{
  "model": "segmentation model",
  "num_classes": 4,
  "output_stride": 8,
  "arch": "vit",
  "activation": "swiglu",
  "bias": "none",
  "qk_norm": false,
  "inner_norm": false,
  "layers": 6,
  "init": "trunc_normal_002",
  "optimizer": "muon",
  "grad_clip": 3.0,
  "steps": 20100,
  "lr_schedule": "linear",
  "final_lr_fraction": 0
}
Rows from block 2, named by matrix and row number. Rows with one number belong to one attention dimension. Each number is 128 + 32 x the weight over its row's rms, rounded and kept within 0 to 255. All counts start at 0. After the name is the row's rms in percent of the matrix's.
# v: attention query, key and value (stacked) (model.blocks.2.attn.qkv.weight, 1152x384, the v third), inputs 192-287
# proj: attention output (model.blocks.2.attn.proj.weight, 384x384, transposed), outputs 192-287
v.270 084 [110 142  97 147 156 143 101 146 152 124 126 154 213 200 127 103 150 125 113 133 140 147  87 138 102 170 116  91 130  95  79 159 117  95 183 117 130 173 175 115 160 145 142 148  98 149 114  79 166 136  89 108 150  78 114 119  72  77  86 150 133 122 150 130 125 149 100 127  94 104  89 192 137  98  68 114 115  71 120 192 104 135 127 131  43  66 136 107 111 120  89 131 112 213 148 114]
proj.270 081 [101  72 108 185 151 128 180 186  98 141 135 105  67  82 136 129 104 110 151 140 142 134 111 138 131 110 194 134  94 161 206  47 152 127 168 111 143 109 103 102 148 156 136 158 114 124  81 118 117 121 117 153 111 183 131 111 176  99 149 139 159 117  73 130 114 178 157 115 115 118 122  85 131 129 135 148 171 115 112  79  96  63  19 113 161 196 129 120 155 138 143 125 128 110 136 130]
v.271 074 [105 120  98 101 131 101 120 129 181 146  97 127 172 153  92  76 108 154 161 147 100 116  72 190 157 163 171  94 135  88 107 185 133  50 115 151 132 171 150 123 137 181 161 146 116 218 120 131 192 116 136 173  90  99 139  89 118 115  96 119 120 155 140 164 122 143  86 124  96  77  78 143  59 112 103 131 136 141  80 154  58 147 135 155 149 189  91  85 143 126 144 101 134 156 148 116]
proj.271 072 [ 88 111  87 154 203 210 165 133 112 119 116 182 123  78  92 117 129 100 100  82  84  78 135 160 126 186 128 133 107 154 117  66 119 148 168 129 118  62 105 150 143 139  82 166 155 180 124  82 109 179 125 152 121 130 156 117 156 127 103  99 149 147 139  75 123 172  95 105 148  88 113  94 119 124 154 132 107 147 157 111 148  97 190 153  97 144 127  78 172 152 129 138 109 103 115 100]
v.272 082 [104 145 157 146 107  92 101 133 125 145 188 138 132 166 152 124  91 116  95  41  82 132 155 117 110 126 176 169 123 160 130 124 154 176 156 119 155  44 129  91 151 126 130 167 173 109 148 124  99  80 174 136 133 204 134 118 160 106  89 136 166 125  69 160  47 116  68 121  96 125 127 119  65 145 132 100 127 135 228 162 135  97 155 139 185 115 132 164 116 133 102 121 134  61 124 179]
proj.272 083 [ 82 188 133 136 168 118  82 115 103 160  67 195 147 148  54 157 145  96 116 148 153 144 156 174 116 101  97 147 117 108 186 116 136 142 115 146  84 180 198 125 154 121 104 157 147 126 137 156 169 183 117 151 188 111 117 166 113  78 125  85 130 135  47  79 128 118 157  86 115 129 124 104 161 130 130 118 188 102 107 107  91 223 109 117 116  97 142 147 107  85  70 121  84 134  99  93]
v.273 084 [111 152 113  96 123 136 103 190  35 120 145  87 194 153  45 166 153 142  84  97  53  85 172 104 128  95 235  93 170  72  84 174 162 136 142 138 137 110 111 115 147 140 193 133  99 104 130 141 158  76  83 118 127 167 139 140 143 186 118 109 163 155 145  98 102  97  88  92 123  97  58 184  85 160 105 112 138 123  77 223 138 118 141 174 137 187 120 138  58  83  98 130 134  60  93 134]
proj.273 078 [ 73 212  58 128 146 146  90 141 144 122 142 206 130 165 141  86 131 119 152 158 124 127 150 151 115 126 132 137 103 104 150 129 124 122 165 187 135 113 119  82  64 159 103 144  56 159  86 148 152 174  78 109 161  80 131 118 142 119  43 129  73 182 114 107 125 169 140 134  94 129 156 141 104 121 135  83 113 131 159 143 148 109 167 108 128 148  91 102  87  94  93 122 129 101  76  91]
v.274 078 [111 190 115 131 164 153 184 151 116 122  81  77 142 102 168 126 155  79 151 120 141 162  95  73 102  60 110  82 121 144 148  98 105 170 109 158 112  75 121 110 128 135  40 132 106 135 132 165  82 143 156 145 123 152 150 119 133 108 153 131 107 132 104  73 103 115 124 114 112 192 182  47 159 152 152  92 117  92 178 129 116 130 161 113  80 136 108 194 146 146 122 125  77 140 147 157]
proj.274 076 [120 115 171 138  87 104  93 177 114 153 169 106 114 131 116 153 133 157 190 117 139 117 134 129 142  96 132 147  79  95 137 129 144 166 163  99 122 102 135  70 118 131 144 131 145 115 145 112 133 108 152 171 156 167  68  84 131  85 131 109 129 176 125 113 109  69 100  94  68 154 152 104 184 119 140  65 148 105 113 148 131 130 103  91 137 141 140 116  65 153  94 113 107 124 151 174]
v.275 078 [ 95 109 146 122 167 109  93 101 138 142 113 159 127 115 137 150 180 140 107 165 115  91  83 170 180 117 142 130 130 121 114 129 138  81 139 113 144 122 156  80 175 126 120 172 132 107 158 111 148 143  78  85  97 165 134  91 159 117 181  92 103 144 187 110 123 190 117 127  81 104 216 169 149 105 154 108  89  99 145  80 143 139  88 146 165  78 175 118 158 106 150 109 188 110 123  78]
proj.275 076 [ 96  85 150 163 105 133 129 147 100  96 152 110 124 107  89  82 108 112 109  79 109 171 110  87 122 144 186 188 110 121 146 117 151 130  99 153 132 176 142 131  63 139 164 151 146 133 147  99 145  88 112 101 137 143 124 187 143 172 112 153 129 114 118 156 113  70  46 108 203  65 101 159 133 142 100 147 122 140 172 155 163  63 132 143 129 143 165  50 150 177 131 129 128 101 194 178]
v.276 089 [146 148 137 125 136 145  89 140 127 125 138  60 160 127 156 117 105  87 104 128  91 205 191 104 114 136 154 159 103 131 146 157 153 138 121  99 129 123  91 118 121 105 172 209 159  54 150 191 113 175 166 164  72 207 148 101 146 159  48 178 150 129 112 137 136 127  57  86 167 106 140 125  93 119 191  92 146 223 125 148 161 120 169 148 201 140 151 127 128 143 128 130  92 100 104 120]
proj.276 087 [ 57 155  26 168 148 123 106 117 107 127 140 148 166 122 128 113 132 141 159 132 169 102  75 139 124 127 135 109  99  76  85 115 104  77 127 101 128 136  77 113 177 160 156  90 138 122 174 136 126 126 120 167  77 111 153 134  60  91 107 157 106 140  56  75 123 144 100 136  97 111 109 159 114 136 114 131  67 176 159  90 164 203 177 155 174 115 108 143 104 119 129 138 118 182 158 152]
v.277 085 [ 98 149 111 176 136  78 119 159  82 144 124 146 121  91 142 187 131 124 128 131 133 105 148 133 128  92 120 202 123 168 146 101 153  93 147 133 113 106 138 111 114 106  83 124 111 141 123 116 142 159 122 132  86 145 146 160 149  86 126 167  54 138 172 143 145 187 101 180 161 120 149  80 103 164 135  68  93 151 181 108 127 164 141 113 137  81 143  89 116 113 101  92  64 146 168 107]
proj.277 080 [ 96 139 131 124 152 101 170 109 148  72 124 133 206 140 148 125 135 153  68 133  80 181 146  88 170 215 138 120 120 148  84  93 183 163 138  94 122 118  76 127 127  76  50 166  81 129 169 148 137 127 153 119 189 144 199 166  73 147 136 123 154 129 185 104 119 137 107 129 177 193 155 129 126  98 113 102  50 132 141 125 111 129 114  87 124  97  64 117 128 171 147 124 134 107 118 189]
v.278 094 [173 171 172 127 111 124 119 161 137  92  86 102  57  81 158 161 105  91  74  99 133 146  98  54  97 161  64 102  80  88 121  72 156 139 119 118 168 154  93 179 147 179 123  63 142 113 152 113  54 166 127 110 118 157 121 113 112 162 159  85 135 108  82 164  70 124 153 109 145 199 141 125 148 170 110 156 146  38 145  78 102 126 118  77 103 102 183 127 150 127 123 125 169 108 154 196]
proj.278 083 [149 112  82 133  87 110 160 112 121 137 117 136 110 158 148 150 153 132 148 175 124 113 113 151 153  82 110 100 113 106 131  91 157  91 135 110 147 130 121 123  99  75 167 107 188  77 174 108 124 106 148 132 114 138 157 161 186 128 172 152 157  53 188 157 166  66 130 130 153 196 141 164 170 140 117  78 191  67  96 128  95 173 146 127 102 155 163 148 109 100 118 144 161 163 142 192]
v.279 077 [151 129 146 154 154 156 138 106 133 136 141  78 135  79 127 125 169  98 158 159 152 138 132 122 105 122 113  64 120 221 131  99 144 112 137 144 125 154 154 105  40 116 119  87 149 163 141 117  87  71 144 168 120  58  96 107 122 124 156 176  90 131  79 149 162  72  94 167 110  90 161 161 243 131 119 170 110  87 157 130 145 130  93 199 133  73 152 136 141 176  97 118 134 123 128 137]
proj.279 070 [189 165 111 114  61 126 182 171  99 153 103 189 152 105 154 171 126 124 117  98 177  85 141 144 117 164 146 139  80 106 106 141 136 141 147 150 145  95  96 143 178 104 104 129 139  97 144  90 129  96 139 152  65 125 150 124 111 152 170 104 183 133 129 114 113  89 141 138 159 147  37 104 154 121 174 111  86 112  88   7 115 122 125  81 130 130 150 101 150 129 125 131  83  42 206 125]
v.280 077 [128  88 114 143 124 111 119 144  97 153 115 117 173 115 138 147 116 107 125 144 105 119 230 167 133  77 138 127 131  87 152 155 120 158 129  99 155 101 149 108  77  84 108 170 108  91  92 110 118 138 103 145  43 119 123 125 161 128 210 141 134  96 108  96 129 100 107 107 142 146 137 117 125 135 199 127 162 149 151 162 198 102 117 155 144 164 140 160  88 143  86 131  98  74 115 111]
proj.280 076 [130 130  72 159 206 142 139 152 112 106 145 125 168 173 155  88 109 113 145 146 153  53 158 174 119 105 153 113 102 100  75  94 129 124 153 128 121  87 161 112 144 142 160 185 154 121 106 173 125  81  99 102 124  80  86 141  62 118  98 155 109 104 136 108 136 136 111 173 133 151 180 130  91  94 113 112 110 139 136 108 179 141 174 145 130  95 124 134 128  97 118 130 100 126 104 122]
v.281 082 [116 176 116 135 139  84 109 114 118 139  64  97 129 195  96 115 161 119 120 227 102  85 127 134 140 109 166 125 138 155 141 122  80  75 115 116 143 126 142 117  94 125 156 210 118 141  77 110 222 157 184 100 139 187 155 154 144 125 139 144 123 112 120 121 169 145  96  64 139 131 124 116 105 130 112 102 129  96 103  72 144 106  90 143 150 119 137  91  71 135 100 122 122  94 131 136]
proj.281 074 [152  88 119 106 110 149 207 156 193 150 123 181 127 139 148 139 117 111 141 163 133 112 137 107 131 136 118 117 174 112 109 156 131 161 166 157 139 197 116  95 119  78 122  99 135 107 122 123 118 116 103 151 153  79 182 129 121 116 142 124  73 160 131 143 128 128 145 129 112 175 168  57  78 121  82 102 141 153 123 126  81 168  45  67 129 154 112 139 144 173 130 144 142 121 145 124]
v.282 091 [136 157 120 100 112 146 150 136 124 144 123  61 123 181  54  83 148 149 185 166 125 150  89 111  95  82 178 155 170 162 104 113 110  45 121 110 136 121 157 114 184 126 116 171 127 183 112 108 186 146  68  77 141 140 145 139 125 164 176  90 151 109 153 150 160 187  91 135 135  65 155 154 122  50 111  95  71 150  95 156 129 130  74 180 154 159  88  52 143 153 147  77 172 113  84  99]
proj.282 088 [ 23 122 170 173 224 115  64 151 165 127 120 156 125 135 171 105 138 141  69 118 102  99 141 108  84 137 180 111 144 137  98 120 110 118 155  86 108 228 156 122  82 176 118 133 103 162 151  88 147 126 142 130 122 101 158 109 155  90 107 114  91 188 146  78  95 153 129  48 149  99 103  76  92 140 139  90  64 109 163 137 153 186  51  81  84 110  96  91 132 136 156 118 126  84 130 153]
v.283 071 [ 85  75 163 122 167  85 115 126 147 145 118  91 144 141 119 177 131 134 179 123 143 165 116 168 112 118 169 144 138  91  85 120 134  97  93 139 103 104 126  85  91 135  81 142 106 181 133 113 146  75 102 134 159 139 138 110 132 170 151 139 137 136 113 140 116 118 150 139 153  95 142 164 185 120  76 117 114 102  69  96 147 157  82 125 101  93 106 102 139 131 132 167 164 101 113  92]
proj.283 074 [167 164 140 138 197  86 141 123 144 160 147 125 159 124 163  99 117 104  86 101 109 116 182 147 127 140 126 151  94 148 142  88 146 164 141  97 126 107  86 168 177 149 187 145 157 148 138  74 152 135 144 146 117 108 162 131 143 117 112  64 131 102  97 111 139 136 107 167 117 121 114  67 135 136 118 102 136  91 110 149 141 165  78 108 125  99 139 163 135 116 156 132 118  78 127 131]
v.284 075 [ 96 108 102 149 132 140 116  69 178 134 108 174  79 177 128 111  70 102  63  98 162 135 146  95  99 123 132  80 127 133 126 145 106 166 158 183  92 101 121 112 101  99 101 181  68 167 122 103 199 133 105 138 134 110 114 115 100 162 117 117  62 121 166 129 128 153 177 133  97 128 101 148 147 144 143 212  95  98 108 102 135  59 129 101 123  88  91 116 145 115 131 144 170 228 170 113]
proj.284 074 [164 156 174 131 174 107 157 130 103  93 190   7 133  96 176 140 149 139 171 130 116  92 133 112 134 136  67 147 108 182 111 150 137 125 121 153 120  53 108 108 133 114 115 112 153 161  87 178  88  72 151 111  98 165 153 141 113 139 110 155 145 104 191  94 148 151 120 143 131 139 167 183 111 125 154 133 135 134 135 130 148  80 114 148 105  87 157 179 124 160 199 132 142 113 146  77]
v.285 082 [116 155 178 113 113 131 141 101 192 170 165 131 153 116  83 137 180 118 102 104  53 171 142 151 139  65 141 189 105 126 149 133 146 167 137  85 108 192  95  97 160  88  82 140 142  68  88 199 137 161 105  86 149 168 141 119 206 174 143 110 132  93 115  67 122  94 149 140 126 102 200 119  73  86 144 135  96 156 130 105 126  99 131 129 204 148 121 119 164 157 135 141  99 109 113  85]
proj.285 079 [114 131 114 134 129 165 140 165 135 138 126 117 144 226 168 120 122 180 176 154  96 121 179 133 100 120  97 134  98 114  98 136 112 110  78 160 101 211 157  81 132 122 131 157 127 106 106  66 120 118 144 148 107 153 159 126  90  94 113  37 137 133 144  46 142 143 130 138  58  82 121 169 166 136 125 139 149 127 153 206 138 199 139  99 102 114  65 144 147 146 143 126 106 119 133 110]
v.286 076 [133  68 127  97 145 101  90  64 136 105 179 126 113 130 117 103 101 149 113  79  75  60 133 164 134 167 110 135 100 108  91 114 186 179 194 124 161 130 126 131 127 153 155 125 116 166  97 120 183 119 152 135 171 118  88 168 149 135 104  89 180 126 126  79  83 140 190 147 114 164 146 104 142 111 102 161 138 168  67 116 177 153 122  87 148  65 110 153 150 117 106 101 152 103  90  86]
proj.286 071 [144 172 130 120  42 117 156  95 117  96 149 126  88  97 110  98 125 139  91 129 105 166 105 116 120 160 126 155 159 195 166 168 117 141  59  86  94 153 150 147 113  39 119  89 158 128 137 124 154 100 132 117 114 118  96 169 157 153 144 132 129 168 114 210 168  97 171 121  96 190  65 148 158 133 133 111 151 153  97 159 115 124 110 139 120 142 123 129 171 141  59 125 124 176 105  53]